A small contrastive audio-text model, trained from scratch.
Model: 15.7M parameters, log mel input, encoder arch convnext, encoder norm layernorm, encoder num experts 8, encoder widths [96, 192, 384], text encoder width 256.
Rows from block 3 of the audio encoder of a small contrastive audio-text model, named by matrix and row number. Rows with one number within an expert belong to one neuron, the router's apart. Each number is 128 + 32 x the weight over its row's rms, rounded and kept within 0 to 255. All counts start at 0. Numbers have three digits each.
Before each expert's rows are labels from the 100 clips, of 14976, where the router gives the expert most weight on average: "responds to" is what is common among them. Only what is clearly more common there than usual is listed. The data: simulated sounds of rotating machines with and without faults.
# router: slot weights (encoder.blocks.3.mlp.router.weight, 16x192, trained with AdamW), inputs 0-95
# up: expert up (encoder.blocks.3.mlp.up, 8x192x192), inputs 0-95
# down: expert down (encoder.blocks.3.mlp.down, 8x192x192, transposed), outputs 0-95

# expert 1
responds to: piston engine; speed: fast
router.2:146083168142118085154135174104099164054132135121130109104105136067126106106153185101150111095143161108134150186174071137145112163115153202165101106116141172144144126113161115134116162129142115116136170137124060139107107154092146124132134084086133126126098137149063147097143101123146159116
router.3:160048202125134129115062184105112136093144115110125089135091112106125099141181193090080132080153130100091146136182077130114131169132128161151105133100135144144132142113144142122125136166134141158150159170133042152139089173090106126082083122148125142147135119137072120123123131140154190100
up.0:106157135150143111085102113067147139132126158140095132116104131120139119103080105131097126157143129125098072074137159168057158113155105103123210155095159148140072109121123185122139170164128080127145155145158090123123083121134076134155130095119152096142206183167145080165185084097143183104
down.0:138131115059121140073175103119090153173102096113091107069143116106163105119113151129101066235111154162088108103089168167159107158166095139156035137162123129119111132168092163116202088164150080138086110069087072154138128088114099146162182090154136153167122166132119123130143214150103126139
up.1:121172120105109124086122171029143180086143139124098163155154119168120099127129163132100126138146131120103101126122100115130101128085110087113168128088200145171145067105156155140068120114135183164133150133171120169122132122115151134116131136154119089059127136122156166134183196140222135068
down.1:098136099152175149209160145093089074172101127151103121105129149178131159154141144145123163150162100135159108147099144145163097107140098184119118106100113098107121114158131175066155129166022109106101078146119188156143174144111144075105165046117129133143121128127084159165148119061126158119
up.2:089122160122154115090147143086156153102139157152129123141180115120140080091169127103122127074145087094117148128107122156086123115144101121128170125129167101153192149126093062118132124159144121147076159129097162152136151131145086075194187082170094163121092154063119157147058153115122119103
down.2:110146159197129145144084173164107126097130092180152110077099073112163099191156141147148140127107151106132126127021146098141086125140085161123153113144154116133138069096080095144123133123111160158105145109133174133183106145096122125135140027138096134073121094119093140164151123115077109182
up.3:085193151073184090142071115110133101126202180090178105103108143135155146131084156162152092140095151180099140120152125075111030095091069182068188141128106149169126138104099083094150110139138133148135120101151147143156140123099183166137182167126153139112145117126136100160137125144094126168
down.3:147119115119164156210160130137164104191144113117100152122142136157034164132110067094152150153096132100102104154130102115098111073174153147108163124123142140098118060102141103124101130119180130145052097141068128130155110150131192150118176120117153094150077108078088179127156126110094150176
up.4:138155154089080125057102103124124080102082131114061140129072070152107089111097124132149131126116179113127171153113115071100113118117095148109148145072132133173097171172102086106111137104105167148184141116101124138131177112143141114154123108215124204142137182124145088174149106168089152180
down.4:172126122147083089112162133136127162085067108116099105186127112177219082087146109153118109149110139130133095139120064138149123122099101067138175150175111108073101161100068080081135163081121148151141158193121037120105086129102157161140092139150169149113123118138170111114143155127084082147
up.5:163133113124152160119107105142146184122123111108035076114180136109089102114121157115166145103132165114144117162118099137093071142109107154197177138115120078144120146132126128109147167126076136107070106110135154109163162104182070118104099111182138193129156167168166148156072176121135125124
down.5:136151138134079108144113125119129165172098172196136024160151117154163178115100111130149074147120144099183154132131124122151147163184148102168102149183114108149077129142102109156097188083134095100118133159120105147109128111140155177100072148123120134104135073166169137130151164090055137119
up.6:123219073137185121157110129144105117165108160121153096140116145098120090185113147152166119177063153097109155048160139131147156134163159132107080103137065136117173205084131087104126090092136103127084128103133145139159138151163099116092090142100164173140138149145098133184108092125085094098
down.6:141067107130109126063124123133115175106162155076102143104154144106098093113108132169086134072129155153098142146136116189147135113159156092170154131070144121117165114151088092129123111076144141093176077143110116063069114105111126171096123151069080172084131109128171177124160114136078208053

# expert 5
responds to: piston engine; speed: slow
router.10:104104135107103131125161118132114118107188138144068134127171122147077150130165118089123156100166107141120082140102192129180117128138087138208149155090058102094118120115133111133104123124132118171147050127105182138112120185166115099174142143140130158082172131141164161113140108102184055097
router.11:147128155121142132133190095137115144128158122094042143105196119102100098160154111105115157134160092186137112129102162106088086127135100100198150141098073106091106130090083116145095130139133132165118099090104182107139137151182166099164094126139126153166150166141123136149113117121140127087
up.0:148098167137087136108133126149146145078116110148109196142120178163125123110137207080134143153135129134119118125116156137165177089086134170114120119144093136162153118130206149130129101116094095061140147121157152115088148100086139105135138111102117099139144127175005151104058144135127100108
down.0:128148119154098087149081118082074141076127071064114128190072058128188160138161091135087164156133154158141122099133171115116174125045138034147091133135094125155090082104120114112122110145143133121126062132135134133069150117099138114154119162102156136118080100184084134137056144120143121125
up.1:094127141145160155168151078157144141097190135130155104110114118126123098075109132132144136119105092177113110101127134131139147069115111079177141147142098098139142167142158101083103110098170119112142117179158108214117128107113178135143070126095134072105103078100183113133088137084193110142
down.1:099118093084128157103129104118060096171079105152173187095137114162152087130121125065116098160089076151098094140134152108158114133083110113129078135115145113141114122130103151135101168097176148131164156160171145102109111141090174143140139136170130130120129159114142144162132129101147107131
up.2:105117156132137210131117152162064157126072129110100098097117159159103161082173161133049145172084127201121114141154160105108147127140133093128153112141145119146124144153185165101204087145112091169116068174085150146135147135173138104090153149090117092147038157128070173115053138133095184111
down.2:112168120120112119117197109172186130096097158139127144176106183129121066153103121146149159086100218135119159108127103156113124159089141122074177208145098135107090153103134108111106178068135152121128179106163107173141158161143123133184156166199130095181153090101105102164082136155155152091
up.3:121158166097151142106161127099158186078097120130132175115146140152112129122150193158084149155108177133177184120120133035103178117113156128116159130101171070107163142094103092146127181121125108072158147129124157100116108160173125115110174159061080101125146086149112100106078145147129142125
down.3:086180146075147137133156101165144199098174173131107103105057155168072189117092146178079142105078147133108145128167097135116220171098133132066108097153103154158134119130134113120154123069060182113066059089160153119131125138132141115136122147054119151078135141148118148108088088159164116126
up.4:094161097125097110093139130067105127145040110111126119107159182147178180152125118185117162178110110131102108129146186128118170152128130121139130159148161083168141162109128151115097082044072141159132202130115179049147158083130093098130144117096157142113112171132120152099207113109149128186
down.4:084128143131068128142141186119133152082115062150111108119142112099149149141176120120149131096123163151170143128121089089111127174103145137083134095128149077107159146115143140121094167098101117071163093140125125154091149160157083043140088128090155148148043045058159074137099096120136127130
up.5:130156121145055148108163148157172198117119098125096193168181089142118166112106130101167122166164124163100058180129138097114199193169152149119149106107157144154203094112101061131139132114132136176081090170106129185115115155171136118107185205148116127102106118134062112147134119143100142084
down.5:164162106150114188113116141111146169094130177141130029109160122133085102147157108124160110145156153134169142111132128103118157152145143057125099156160093114118107152101155134111121103138150110105111144119165156065156140083136145123142087106156176170128115114106087140123130103075078128082
up.6:102158131108123129131119193145060149149160178151123147177151142071150147111075148130169125106091129149123085098110142140027143116127114080128180158166109155157164129145079130165160103091174127123158173111140120125118090111176123103152070063204107135095106154150182091153095132115119223113
down.6:169125167134078182180091149157151084128111080179126160111136144103144096105097112074126178084135138076222109113081126032198142132122206130150074118131138157103131099055135133126076090137233114159102135165102127137125101157135067096101095106091132130162105091178143095151127113122123101110

# expert 7
responds to: fan; state: normal; text has "fault"
router.14:162110112122109178128117122065136110116144086152122118123073128092135156104134185141135123107178152048097106102132129163129198124133073151113111115083180142056167168146155111146105149157065135137144072110117135098129130143097144093134122113114125146139160087190122118140076091110155147133
router.15:143107138144131131151086149125142098110140063109132115127127108106114151112114188156145104088172136117101126085144161170168188113102097174128102074084148143082161104127151073084076178133115173119143116072070154151102110135092117086045146118196129149143142146195134117088072088120133151116
up.0:108124088126134076103120154139134099145123133131165095098132082168138179159159163126096115223112093103163129175206096094099117057134149161127166147132128057100170101118152130091145132187122050180140127141105131134101145105156146145135116138178146168110163141106157122126156132094121157119
down.0:132135161105087160165178123107166116115138114073028142165145127129174117132106108176165190103101195132144150191029111076126143140082120201139159133171140140110065117082141178120159175154131138094131157190116173108139138170086162140084132143157116109140098171139111100152126131092058128069
up.1:104185146121214187128200122127139144032166087107088137118170134110127096124138138127135153125151080110140126154114147168198138145140119144192117153080078169121096178113127122106102180145157071133094089102158123168139123106118135105095098063104092118149164068105175136149139145143142194147
down.1:147116109089130114112184207099103077079083120075116114092095096099093086156157198124177105145105140103172091108150118159121159146166124086038135068113132088104107152174111195083115083147191159125160173158098098115100101114135106155111138163081135132125122095149083024101156103091111174095
up.2:149100148125162095115141115117148151176175184110101120180142095138127122104133134105093128104130158098160098097094128075062079191119096080141114175087163093133074173132101145117092094104185140092119160103149207103146092135154086150118126153200135105116155058114151152117109136140087145098
down.2:141189116147082130134092164152148217091142075132130137150158131136201137151117116150117108155123118167107158098074157136103142172122142133149155151146148134096109198108116107140180076079186147114218103103155189121088073146118142162134154062129127123177074106198174142140110121174159068127
up.3:167152114055034140105162133092102108092108161146151144080155151097064131139146108086130133129154101125106149134132128110115171130073140150114154147110093172158177111183185120148130121090132182215085173068153136140111126124128128154155096125123102177160163137146124129170123153135164144105
down.3:160124180163070194173109146120086113201127080211126090069117106163081081149134157071118124088111123131141086092198111158133116113082083121150116115121100124079110130065099144103099107106052137058137151185184134130117088126189114129107136114137124103103136094146157151152148183164105118184
up.4:133086140153126157121155162195079091159144101126118132110135122145160173162149135086083084150153092182126191100193091098150114145117121132099216151120092107074124202109103058114088133123105141228132135112206164124075105160140119151102134130096134041147091057100114145128138148116113150219
down.4:094158107121110193117141174081190083148098152127120162099091110128150130164134081067093179113152147133134099168183156125121170150125124117100110112057106156090108121087095125101122114173180154129157181142106066139147144102132065177120191116116101161095094140091177075085130184151167126136
up.5:122099186108117114102140097095117167126121156173122140116150100154112144179126154064159157129131136130181123124159163128163101141149158115148161106142154092078131110066161112116146164157092143077152186157105164166104174096151196051138145175098124168068063047078136108095132113118139077159
down.5:121158132085166163122136192048130135127161122133079104088111133131133095099126123132082152102150157168063116142135104131130105094155110134103141136100161074028160099138100145109173131207162150143150126142122105138106137165071115146136128111149085100137121154121077177131145141099143125083
up.6:093148098213126115153116116140174075107175099116117160135099118124121069126145111148101087153104161137160124156123157082209166139145142136173105095138204118158097153109088123126131064147169123138162193127138089082152184101144207126187123080132160115163108105146100136099091152153177106126
down.6:109182090179114118110082105095148100191144117148131110158125080152066111162128058139167125158118151128153111113148096174080106120128144112118184142034098138046124083133110128121144147091119114137132078145115114039093139157172158103112211143117114126127161092083087123128139165122166153099

# expert 0
responds to: quiet level; thin (high-pass); rattle
router.0:066154183131210115092121139099078145157173146107144128173127099095117106109148068178116140159129128120142163142177064118128145121063123147120093151149120137147133092151103090128157136106139109097116130065127095099163063095166162158118086165134181121189184174137125145147139164110161147113
router.1:157120140163223138173097157094125079124182149079133117162069143083148091116146079183067133166124136112126173122139063120085123152102127160067098121131111156137151110135109157132110128133134151144135111100090099156156110122130152131086114075159174110146107166152130185104144128122180205117
up.0:118110104093096116136134151143118088196165108124128163117114139100100141167150125148134121148149162177110155109194070137159084112136130135102158204128092093107145110181128117128178065161155158118118086162034153155148055118119169137115145077090063118110122148085135127107090143120137108167
down.0:092087145144095078162106112127094179091086097164132101148101143190117136143131127125130126141104093149176122140098152123157157100113154125101112107137097130153154124120137095155126107101206103148151228113164117104064116148098113128114117100141122179167112123176132117117137102105077105086
up.1:091083091123124040113110117122147104121128124115102152123124138149109110182170131100194104077148142093135139149200109121114090135083151191122137104112118152140194147168017148104142077102084123107113165152112144076192160106154176124145155103155103124112140172120145131124125124167054127152
down.1:138149128118081124138116150083157130130136149097094161094067121122112127177141182121151160106101136196167165125099186145183083144108126084119129160169168136115131108105139199119078187174136090118142153128164090136151116034145171138113151163104070122150139119126197145107106099144078066195
up.2:133134097186191166116113091140123159141098104109111117130175144124110137133117105134137091143102088068101148086106107184109170144152158141140084108115087140092113100153081124082122117086170164160185080070082105094141101198103138122085185146120127117127137169093195120199116125161174122142
down.2:127136115112193115123090151078093132108123133179153090068166175125131109088125132120142114136168083145180065139110108190159134157161174177158121132159099152164131148162135139120188154142118122141060089105134084100164133196109117101138108106101157121123167131090126086114154128132160146097
up.3:128163153155108072151142123109140135093131151161194096093099129159167114184091202197126136112112113182158154089105140211146134114170177138117102159161148165138120141109067072111151147135132115133148075167112110099148109168143049073177093120163094127104082108140076167122172119099112125119
down.3:122173106089130124064114116140125098055193108099086155146152119072108189113133126168174078126114112070161135099122106149067138202119123103175092143135115150098144100167128101121122122119107105188120107130151140144134104138120082130088093153156035141097082133121172053156081138082173085151
up.4:150165174132094117073169071154163103164114104094123178104130124114111113138102081075104155152135161118191149172182084139163102081119112167150149154142105101173134151115114155108111165125119172139168124178097139105122109117143105104111151127098138103143075144115115182118201168156142120109
down.4:143124129147143155105144140170132095104184161131114164070169100085133175118149090089127131117136143125193138107078072130079154086166063153113092133163120140182099132157143155143118090149138151121117146165166110180147127119077133177184115139109169083100120208131137142111147104209155109109
up.5:117097187161090112130129171142110130103097121103154129158067138121102111118165216136151144115122147168182116107205133130165158092141106129083154140146120124098114120093082106144113098112133116139124141165142111112120111161100109153100113111095171165158102113139048139155067093133106151123
down.5:114092189088091123153135156179097122139149126077122144128176121173134111149146085112142122185150116094112147082109124156131150120126130084104087122212118173123142077157125146049133101143149133110134131153072071136164097102115172139146112133190199081094154142102151180122106116116152126135
up.6:129096112156078104117140153139103141083066110176171157127138139135137118136097110155104101084154170161131152180137151174113130143100130151071129092133086136097178125189174115064148082113134116139121181112109121061160122059092099096122128132133087133122100179110143140128104132132138179123
down.6:096119167104153096129145131097064133130150143142104146180066131085111148152106136188134150064156079158142140146143158168162087130160118182149124133110155151181181062059095132143158064165103132135150103128108196097114132060093116157115220098141097128098122122070175077142160152106164127141

# expert 2
responds to: electric motor; speeding up
router.4:133198128110081161151154139162140102149126125075160091130186201097119101136136117092093142151089130162066137115113137148090123141164118107100103147169141138131110096082128226129044108124120139153160139194129145178124105152168149123102213114115148088100095128139093187116124146146148108148
router.5:089145157100145113143144161117154057117120143140156095174139193137160164149154119131142174152059186188106129085114083139100127157091168132111104113157181163173157105096131160131157084137107128136163164099134143105115103147104126128175189167091137114133117145151130151119104172173132104135
up.0:109089164145121091108132097129116146174152138122104123126147136100106167164185103115090095154174170162111136079181108142183121147155149163137109150142062114119143120082153129158154099117107116136113079167100091138110074142057080148114130115178126118205189136177084079109109134144131106088
down.0:145217137134154108140132140132113061081066150090185154114123175119124131071137134141105066113189144070098150121083160183136165120153184094133120164153130093155144144139059131174096110087152109102100118142078162146167096135079087117076150079112107142165103141085149137109141024156113125115
up.1:141127075135151138097096134108151059130158159125135190110134126124121082192120134203108133142118106094079120128091152122132157129115153108055088095160138198127148163118140116177134128060111177165071118182166130071094158128117081148142104150154144129113109217119165087134089163187097103147
down.1:118105120105127106142119105122165099099123124147092079102124144143140184108058124104074101158134169161102126077136091135140117091068124124129097136178117115036107123088136127126172126130151118117168137111155110110129161196125172138132144090169115138128161134134079076188144097121118166137
up.2:162152127178120110133116034025169154134144134150146112128078084140097121119172119141182135116153109132166130143124118123151167103090112165088140101122162090086172128121144107107114123130137101109126109128164096159173131133146172157145126111144146135148160075102133105098110137123091173063
down.2:173096107137097094126143183143157147152136091176130075102089133145109139147124123159167141098116018107132115079213138139085158066134094091176130106105127133161138117141115094161153119150132118152115131177160141154134147112125094139164129107139095162122151147179116137123126099102094155138
up.3:152089092103116130146135122056175114130100136125183162143179100147120119145103120127142095118165145128171189086134148105104141174112150085094100138085174147187116113085139107116170150152121186096118145128134147130151085135140107087144165126181165127200212166093082174084131120114071109060
down.3:110177097113077161138188118091102111157109119131166121153108185137152137085148203147154121133119143124099097102164132078109122164156099125092148097091130148127139099101120135116131071089135120094184154147142137142124137112155166119162114105126113084095134159143115133052124136133155111093
up.4:123181110127174140119126067158101114131138160125141137178143114205137129166139098086129110152149039175128066112181131101194149161102144113144124111163165109128156136125114085152193117143102147182144121162094118114129152169136110165153105146113166127100116019091156089141132163097161091119
down.4:140122161122123112148105136145137126197154119115135152084153147205091082079130118181154085205065110146079144169139093144133107167121153081152104137058127155170120154108200130137101137069127128141143138120133161148150088138110133144171168198041151137132098156112151200128110143157147099112
up.5:125129137108174118084167135144156151111154115157159125103168161178084186091109103067197121100146166056111160139163144107103106077131102159084108163152169141082136081118133150046154103160195083111125203098124101111143128134191145113150134116185153155094139138059112046140144113142143133106
down.5:114147119120113191127192149209098150112106110141132096105065150174175121157145169165168135114100147089139161102168097153166101154148125143087066095136142136087129153167121127135166125132120179088153091109143110157103144153112082153093106191149130127166127103129219129171126202150142111124
up.6:101119098139164130101128120122216081097143121134088143133174151155120096154141162133136143113159136121137130102213112114138142092066149138141120118156219129119142102131130122170174145125086115165158137169143140087163142137098159166194160201163118066143100166174099120139136135140098097121
down.6:134066118152151127154144074095137124070142139142129165146134134117120136078113191134076137120088128141149071091176121108162116079087073090182127127135154137174147166107147167138111112177097165137137128096146156124073157156059146183124085080153131142108056255083153139080105151124144077070

# expert 3
responds to: muffled (low-pass); electric motor
router.6:172085159128184058138110209099108097120124124113139068205137132143089160172132072187137121151080139099127117072150077130102077191151125167067086090110196149195152129163185137088125148127138159140158139073124138159084121091122112109087178113189114139175112158128097165152067134139141140105
router.7:102147106140199098098168110089147145108189134163171094144076107137089121139104087130126082137099180136153099167151077095091036193147123167054146140127168159196162105134173159099104069119125149117143119082136146167135049126141181110096154127121159140172134124090108155089093124135152134104
up.0:128145131100171089156113135152098144106127083145164095179140163152126153103137162134054142097133159117128116144138140125128188153194171135182102128157133123209080113089071151137163189127176088218130118153108113104145101106099158171096141094105118141094146176138103135096130135125137172162
down.0:103152141113128084122112182137138186160130137148109080093086123145152138062136144108120093071134173161131118117077075120197146120160115072082066126124130149052092165144123086166109119090106125166076135107160181066104141107128121157165108092111129160149082059152035154133146209137147113170
up.1:101133131145115148125163147100132109134116148140154137109050084135133103170135154130078139122135142082153142159120141117129129126093137156166116099118090119161141168060173166055137072120057141200147124120121147158128120191163164070138144101164085127182155094073124148164148155140118218083
down.1:121091142136142105143156096173118200081128130112105102081110152173161108174117078171098166129092056168105114118124103128152110125187150138091147155160116144134080074142188078143119128153098177124080086093145104121143131061107137174188097175156127101115102096112129039138180082127128144094
up.2:112128140118153142100148105106179176185156135129097089109100122093141126137155104112117116154133182180138114212060164144105183137177118093113098117138131169112167152120065138094112151150137066119124088132074073104156119131128127159085089151152089099182062131145168173120112121138135144127
down.2:112108122161159164147131179115169121120135077163124081179143114129145134084158136131129180179133086117130065199145089042146119177232120132137176156155066138206118134170137150113200175102082102163089114193130085188099139129102096161092079109107112169149145126086133101110096147095129162125
up.3:102142107130159095107123146097164167170110137153171197150168116144133139115102140214154130138072102141126095012109154146155087104124116088158077134146125084124139160144152195114176135161146145149102175122113039114119104100108154104148083102094131080151090081131107128145110135144158125162
down.3:120138142123100141106116156113146135134091106172122136132111159100134179146115160113126104098133136086146122079160082123181103132112128063151130122102141143159112058105148155160081139083137176109149149103137120132090078166091103056212137122104149122080106092140120153157130144134153143093
up.4:153153114125112114160151152154155161112127156100138058131137137078121135073075137066136168151111088094105129088092189158121120132124114112194152127108191137151130106123083126097115198131133151076148092186125124139118152103060180180133131178100197126104157133101118102128192096126109112149
down.4:126113108149176104107147115118168163119139091092149114135077107186075188160109074127142145189073178093165051096166103113149108109130145170178093113203162104097125148146183089118127109183079139118156115120139120070079075105173118114124099114106156109122155106115098118099148118101191165224
up.5:101124134119150128117072172145133110140126095144074129140120103086122112166119162127145115128000121193136142127170182078188149149193134087162116126145136160131131122113118112090138154100144125163128145115122120098106163157123101127096114123128197104051064091087103110154084143118107128077
down.5:111152111093136140160112233109131143206131175104139163080142151060132112135142085063142098177149159118104138090105106140133076112211122109143135098149157119163162138099121132107061148105102072127177132166133167162081168141140118099111113117127186118133138087180089051127113119123134178110
up.6:127100183110116178131114109146137134089130098111127137178179134113122155165115130108148096104182080078152118114133128139120125154077139123162102125117134170110126129080175140146103153071145145159195180104125168134158156117155102039098143108144128130141154117119101102106164148084159124090
down.6:172128133138128096117175116139158162123097137152149137135094140125144108162121141094050083080121110056181137115183107126143109142043118098166121110143125115163078112119077181125177159174122112140079170163176099202196132131153202121084156146102121114184084145085127125150123047114066082076

# expert 4
responds to: reverberation; text has "room"; text has "reverberant"; conveyor
router.8:092121165122142138124127125136091106071112072119128087148117185133066102107159109127150136138163113143133138082109096101194167130143125100144105102079189137130100154167112175152108124158136081110126123085088139166133143168135131101139113169200052182155120158154076104155110157121132149095
router.9:130096122137117110139105152129121120086145097086131112146120165123081143078172108109160133145118126141102100117101106114146164139150124107166145084093184143148049124150159150132111146133191049136086155112107053176121163175100165089105131144175087150137118146154083081131137140139127135108
up.0:114145118070105115109091073130123100093107101169167109109115118107096132119128146128071138096187152140133178108160112129113118190156177058116091191131118110074210090150096105119103089186133135164120170109165139188120105068099115157152173168169152140136131167094093129132149127181145093106
down.0:145079109108145170132102153129168097134149179135168062100170083105133105137180069115092134088133167134150193166120191186121101134152096118117143142139097104103089159140108071109113135152121173105153112103142113127154093157124179169166166169129100143228169118080098118087112138146166199149
up.1:082140176179069144155133147060113125118174086131143214167125068079162094112114126076145097121120157110111118114116108184138119164107148144134133102122138090143112102139116183142158181108120145130166095174037122212120101108076136115152112108102116166173136086097148160049112072142178114116
down.1:085104121140091160111120121106133171082090108128119127163130159130058150105093062122140171136140110154054044154189138183166118069073132126154082112136146161147128144132125127180061078075142122085057128047117158128133112190109170131172123124141124125140184131159125112147100098133193172115
up.2:129130137153140110089116128164131159111167159127135149079127107125157174091122142165144154163087150049128115162107135170116059089123135106073134144147141143080086090107115135080130101117162156067109202108129134123145140128151151112117106138136137126228130151127151137117131148168116180111
down.2:078136157111112093146146129126122134101125120099130134135105143172103158144105151116136123110077142081180129110144168138157114177120169135073116121163182141103135101097195135131129114143153171095159048099119092078093109163109119103132197097142082177178072135116154165086157158123112103045
up.3:144095139134124068144142102149147176160158128131138130159133062152099169080103148150118103143138140172157135083186167110140186080107135125154096154133131100124142084099118176118033100154092158119113134146118165130126122121154091142122136111123128105129121095101152108070126118163171138112
down.3:086177101094131153175139135115159092153137121051111095113094127156122137128160113159165129111102181161163187164102137112101067116110134154057142138114092123109114065166146105111175133124155138075134179150057174145078158213091093141109169160049104114096164134059149158162104157110105101121
up.4:177123137122097106128118152099123121106095070090131149132121106125109130159115151176107132180149126125091140109158179127137132155115128131155148134146133115084152087127115124054063184128136154114105202128155068145121131144110182128107095144180064112138133106086047147066117142128127159135
down.4:096113132082079095152119119120155189165129164136149095144127119112083138185145104139160167105150118147101145183171154106095063151115113147093141060118121139179146139185154128140127123106128155149090077142127187112163100127167166083154114115129085078149132075140142133141096071182162157127
up.5:138164141192093184120147139096160131115098123120084048129175199169145174179133120113188122147115178106158094075165186105179151128127125083114150113134135133092127170117095135113105075148096146036152072122168117127122204155174137110097088124131098115103142124146096114112130136153070139126
down.5:154155144169129114088142121126150147138137162150137169112111074125175147101066129063123191122148088075037162109117124131124121172096168109136120134072200148154117150090100109110137066090162099126107142150123153091115134171096121163118133181072065122113095112113181141135137136139136092084
up.6:171222194200106113124177096109116153076143195133152095089177099164165139171099108143180155118147126131090145106114113107127177150135135134146188129161118127173131165125113144084076095152106122088144157143154134164135116125141140099152130101106100103068135064143152093112089124127121100119
down.6:167086130145102097052183095088128110142096111096149085127075158078084132140106144157115163159152094127128108121106154135139057137122177128110128146110059127167103137149151151120145150127104040139089184182118166175109100138092084144132173150189072127111118117114144136175125138185072147115

# expert 6
responds to: gearbox; slowing down
router.12:089203153127174140099189093154137108199139115134145150150129084130106088129075097129183147140107151206108123125125154188130151139107084157098153114120056094139150095133068087160163072159151147115113132101158122140173073136142117127147065133128182133136126140151185124147174120135133066133
router.13:119200120168168182139112134179129132203154118124062148160148100105140133132128120131158139164069110182125126084116094163108134154191106147071122127151075108112132083099116153180111090154138178128166150108116109063147089116138111128163136150108177080121117123159148111122133125080141108149
up.0:111206092113139094141105110164120168143115112138147157118126139096110124111103124116159099198150129125141085062128145058148116118094112106088151135120113096139183096106172093116131132107187069049153146143218100124101073108137152113116118089085120113136166178117125073197139098127102153145
down.0:153145124140137139085153168144176050125153182176124089091172163072123144122141127126091121091142105129154115124129142238089144090162131121060140107123111139153133111149093115163032115141163133148153107177117030139117147130094181136113099163120112137137115143172170220107153076110136146145
up.1:159068110192119148123110154079134150127108138104118071150171111182151166103128148110142106076068086120127087116186110120133130134141147125151130154106132175109167153155110126132086122160108148159068094140130068126130174140123117211145106113068162147146114048132074191148084134126168170163
down.1:087099082131071148092130112127131145123146107104099134135109121227098179095186125143174164108112117174129142147155083164101138125104127130139118138107172136144125151071144140129121114109123092116136138131141209148067097177141123100186142145142145210089134079126137138153139136155142110163
up.2:085122110119117123080130083173124081161155152131122128216104133171163126119150122108145127133098138175140137232112133127116174113160136113149075094091198149110106104111147092122098149127104165098133097123119161155129129127131146138077143143187138141130162097156137051099110102143133125071
down.2:113099102168083152113082085123101136114137087125161106092125083165185140110072195163178136057109137191066086131189147118179152170080122101184129089165156171144169153131085067124129067122124105182093138107112133100157149098185057163152147110120099120098136104162147154173162110146136146141
up.3:129064112195173119162129207145117126133162107125084119158121099126125135145140181069131120150169126134064192115154115162112094160160142072084096093094195111143169118140149157158095193176134165160131151124088060139160126127130099092137160155165030152132086128119120184140077130126119089071
down.3:155108090077113103098132180088150088125115129161098149150137110161060150104100124173137066131163127121121132145131187128129158103199105133103094116157149157133088108133080094081098108128127099144082134085139152135140142132100128157123130170166181093072136180191141156155118214128078118132
up.4:115158172152151120167135104135180176101114081126157124133076067092125090130042182152113130100079136100149110158137109119197164111133141139125115086113091099113166102147102062120151085141083141143109091185107081162135152147171151125154137147125092128163141152188137157070127123138136164153
down.4:160153169121152109102126096152086123166116148099111147098129110064094195114169157128079135154157167107099193128100124156105147167165106104113150111112109102109176107104144089150083133088141094094094148157102202157084118093138168163174115063106170124168087062182147139161168106151187169160
up.5:139108180157130134152073076106163160123091185087083093168051149110101141127153123177096127103197145153185136161127120147128023121114100180132162143169141162156118132097086122137096104202129160089072064087120130109090083113166154131141099200195089082138172123088120102112104146097132171116
down.5:094108166133120098124161119101056095113112129102101209194119147168094125131161135126131136129173134064104096160087088091158148135145140112159162122152166118159141147112118122177125154091135091141141131091149141076113195073108091111071125097069183148156123118139101147198108087120141134041
up.6:126208164168184208131118168173089154080124088133172087136122156109153129084077100101140129124080139087130161140136080135101199108132139142110120092145118128143108134158108176126110122128163114156147073158138156182120117140155135112127053149169050126154127140145126073138107134130167194119
down.6:132153136116137140081174161169115124148155163095135088129126127097122162114090126121178182110069092157172127162110173106140049153169125132141164075111170134134149063153120122168107078135092242114164138108087079177153197106071098168147146107158176137145097105185118133063116144137154163129